Weights of a small sound classifier.
Model: waveform 16khz input, arch convnext, norm layernorm, layers 6, width 192.
Training: soap at rate 0.0041, 29700 steps, batches of 64.
Rows from block 3 of a small sound classifier, named by matrix and row number. Rows with one number belong to one neuron. Each number is 128 + 32 x the weight over its row's rms, rounded and kept within 0 to 255. All counts start at 0. Numbers have three digits each.
After each neuron's rows are labels from the 100 clips, of 14976, where the neuron reaches its highest value: "loudest band" is the band of the loudest frequency at the time of the peak; "peak on" is the class under the peak. Only what is clearly more common there than usual is listed. The data: single English command words and digits, spoken by a formant synthesiser in many voices. In brackets: how many of the 100, against the usual share in percent.
# fc1: MLP up (model.blocks.3.mlp.fc1.weight, 576x192), inputs 96-191
# fc2: MLP down (model.blocks.3.mlp.fc2.weight, 192x576, transposed), outputs 96-191

fc1.13:173156120183112158118141112134132214134132136151105101082119094165122167094198138105151084121123116125110155104113132174124117162122183144130187139133143122126146042152107126143134161135139114159108133085101123056117161169108180094100126092100168149119168164155214137162156103122103147099
fc2.13:180213138170148118121169129166131148182111169044165165130121106183112122163155133070119122131155132155167134174127130124207129141125118070115123149120142137169117088133192145071080160116141113152114130080073129210104172182134140129120134134127094143140107125136116105156081053134144117124
loudest band: 4000 to 8000 Hz (36 vs 14.4)
peak on: /t/ (85 vs 3.6)

fc1.371:170147119101113167142148151119113124187129076182153114140062130147126151135168105126145077082075141117066096120070121133159096131123160171138134124103171124103095098166132189197127066084091090030142116081146176176169175137153093091160148143100151128142164091142099155129185162120118108243
fc2.371:175163116119132128181040159138128114142111121140127163170094185113151080103147051105147129200105174147121142125147156145088131104093152102090104181062159075172172124153096093066166102147100152166164098115147162141095094118130137102119126170079152152122102154117142234135083214158123150110
loudest band: 250 to 500 Hz (68 vs 22.2)
peak on: /oʊ/ (32 vs 4)

fc1.429:132145109139098159129176112181104165062153101129207094156099165118144134100140114118175102148193151148132127165096113138115117130148200124122127186140129139103180134145131152095149057157174173167113111108126164092094136128101150094115092105114163117135120139078144143143100090129185096066
fc2.429:129187143119091123126122085060142077120119138134079132082121154141164137125176140168120144108143139126120122166131143092177140173157110108108111099125092121138143119101159065165124122104138106076157111113107162172144126138149120170161154070126206187120124150159142174142121079162093167131
loudest band: 4000 to 8000 Hz (73 vs 14.4)
peak on: /t/ (69 vs 3.6)

fc1.35:114132134151126164113112067115167168088121163100168122105156113128120184104132089101089128103192107082161116161127124119192122146182150143164074153120122147093137094089146082138168160123127082152097111154128093118181100163170096114204130166085086155096136118178156142127116154146146180088
fc2.35:117154139105148092087122118151139102131125104182162129119123137106138129166137189068117146145086152053174108153077154135142131114155163088152038138121113139141099121106116148170098114080144082116129170134118142184183163139172051101213147157138154121191166172157133074116132159105160109157
loudest band: 500 to 1000 Hz (72 vs 19.9)
peak on: /ɔ/ (39 vs 2.5)

fc1.569:059094121142117156098111117127161157075083103090167131076132116173114104133112122116111181089098105140104097165145112108144161186127146170143152201069112179122114130220149095114171141083110152194102205124106135133139103159081136151124118064110157140139125119121152185129122171142132116146
fc2.569:166187162123050052139160162092156087174115147097071075109173118090121102151152142113117141119149147113115136157151177143115154128125141108173130144139088119139109099131108150098132124112101061119153149097132094123137156144117164136076153143072130063111121102100089159145156100099194179088
loudest band: 2000 to 4000 Hz (25 vs 3.4)
peak on: /p/ (37 vs 2.7)

fc1.275:112092127116111166074121145107122132151156132140085147133167129147126115111094115107109140077134111140159148150175142107133125128142110172199095159108056150129146158146092131101099096159129146084137116071122155116126173126127121164171084148138144081058075150084084128113092121133183140076
fc2.275:096117121189117122141084001102133053123109219161096071153113124253139127211146211143163110124127129150118122112119087158130118146160135127115117108105124107108183140092041126084122096154095092121195141114127110117141134188157114115144140097095118100124137087136130086124140148131132132152
loudest band: 2000 to 4000 Hz (36 vs 3.4)
peak on: /p/ (36 vs 2.7); /k/ (29 vs 2.5)

fc1.105:131136096183151161124102099171132137129130117134139097117206135172113121135147122114125098086168107123000191112095132201175121147121148172170133162074099144094137132149158125145151172142127203080138130105083183150160155142128145080158154191104172141124089126095118224045149139112106160169
fc2.105:184105168155080160136104125134061095139169104137150120135122126146153089163158163121123099146119100184180130100153106155128142103175165101075135136125156122139104122150158093105128136120144117116124148125115139101196210203105105186160110079144115127135100173178146161126122147153144170079
loudest band: 500 to 1000 Hz (40 vs 19.9)
peak on: /p/ (28 vs 2.7)

fc1.523:087133138163114134147098087088135160091110180131107088081136107183168191137092101108172157084109108113128167147141106148136124203129116140056213138095142104067121214166190090154175105161120106204156143096109131160146143162120138116108091104096146140132128123103121126075130136157095162093
fc2.523:118154119129096114139099177177135141194110110088128128110088123168101083170115104148189087143133090136202096125149184142156101088086139147091147139128168129149174085064133100203123104107101123143105142157086172133126107134112126090153089124131086081113150140120165128159204154163179142159
loudest band: 4000 to 8000 Hz (47 vs 14.4)
peak on: /s/ (28 vs 3.1)

fc1.392:127118187102083111146143104103155051112108127105150131155187186149127166142152164088107184030126105160127125115131156149109126133144121127135158138136197078154113098162165066122160128132153116126101168161106099188114134136093073122165131122146119128138160146098182161116126149095115184137
fc2.392:110136123154121142117180179113138105162108113126165154114152134177113106156160122042130093114088112118106139121086127159182114160140171159092123155084123135157094115113093130108169139114104125102178145131164153157168110150145078087174098137122138059143116219130131128161147151119162134117
loudest band: 2000 to 4000 Hz (45 vs 3.4)
peak on: /tʃ/ (29 vs 0.7); /k/ (27 vs 2.5)

fc1.335:105142128158127142107117107111111165155144107153091153135137100102140109104150109140178130123183106122172133159164129116118117121127124161154077127121115127156130216131084149122077152103155141167176123068100143114139158152130123169152077171128132158117128089117155149103092124202128136110
fc2.335:100120145183106144146090025152111080128138197097135088137182142253143103185141147119129122115155148154200139128129116097157167140107141127075052100078093126110175142162132101106146128149127118114135158090064142104129151171177129155116106117110116068135152077096111025116140160120152133126
loudest band: 1000 to 2000 Hz (47 vs 4)
peak on: /p/ (69 vs 2.7)

fc1.33:112129109135144124087158110100144222130199130187217158126148096136186103120184125110104151102157168163156141108082108050146120164107130159112132138116179157145089104170159159131145128146080142123151165109102057175191140143180210117160139160187149116101085156083144176149156153158110139123
fc2.33:165172179156164159120134153073136087176195070189110107107080146162180111130174182165073093141133124096103144118196176111146175068122096080142090156130148099173125100083125147112137125127139132108173148173156141149193165100128165119136130165128111146139095126108210133128143131142122148098
loudest band: 250 to 500 Hz (47 vs 22.2)
peak on: silence (79 vs 45.1)

fc1.386:184120111161137157120119097147096191099141096164150149105134149175115104148146049086215142134073040175112077150112102119165134119168125134113138188076133092137125111143101159111129143140065102149126151131086130138117098217128158097102144124062142155135134110085126140124142163096071137076
fc2.386:157074149158150114126117093125134114133187100101111147176121076135116086172126102075101093169137177150098160135153076179187128125145126098108148129067116126160168067124180110122184137162116131175149166129095019155130150138168119076166146062204163136149135091118119139189098120175132094136
loudest band: 4000 to 8000 Hz (42 vs 14.4)
peak on: /t/ (100 vs 3.6)

fc1.340:175155139100133168128125139134112199122130143124083149117165120167084199145094153114082209101180103128129122114108090091126128167137160124155155141057112161149149159154128119127096114075186121173116129098147119151110153174172171134083074159119130175138168076128135098118087174108179104123
fc2.340:102100084123098103135117106114142134116126137077091110083181105101153096146153120144115118115154152116093105166150185169137188083126055146119079124128150146139132134167054089139188090128092091076113127104135109142156096107123143147141117134124122138081063118122195022145163159102115110162
loudest band: 4000 to 8000 Hz (55 vs 14.4)
peak on: /s/ (36 vs 3.1)

fc1.348:164167144103111167176113114149109114164097132163114155185085132170147166109145163089089118103096118101065088097103117168158097164102135111133117127147116096165117190149168107185197157009083115069118145078138167120154089191166080151107099093111120174129134110142158128131168102121121121149
fc2.348:079132123146148053131072190140118161111125105194068141172192140158166085124095116094120139152110153113163127179129128138063111103124140109098084120111084139112157139135073096141226119129107158166125129094174129172094097138122099100159126170106139156115075173119137165110118140165149138112
loudest band: 250 to 500 Hz (67 vs 22.2)
peak on: /oʊ/ (45 vs 4)

fc1.95:135129178138150186081121131159110148125087137168097152100155120139125199123127108105161098114127145119135108142173144116165140144089128179175170157081076188090122065163209168123118149092140100125131203098088171117086084091125116137160113139106102131122146126164145193125135186145123166129
fc2.95:129123101104130193149182086162138185098087204090074151113111148122112121147128112113145129117129138145198162154129238138160093131098128167153140139074164122176093128146114152098101163116064077153150163075194171120175129164163129131130148140100160138148113140158114095137105108097080153129
loudest band: 4000 to 8000 Hz (53 vs 14.4); 2000 to 4000 Hz (41 vs 3.4)
peak on: /tʃ/ (25 vs 0.7)

fc1.220:201155107106119146133139132112168086098118155110175127146081146116095163132136141174125089132146148115135122118160106123141124109062159161130073138110100117141154078108192122164139140132133147096108140147139134026116142177149134104099143154068101205133128057142118146142211133111123125164
fc2.220:105120130133130174122105182201135103119089133145130121166076100140185087179156092129108146148110115083125136056138147124116111082092083128124139116144133077181148123157129171136137160108129130150117116150131126110161164140087083156134131186151097113111133174134126081146094148075123123115
loudest band: 250 to 500 Hz (47 vs 22.2)
peak on: /n/ (39 vs 2.3)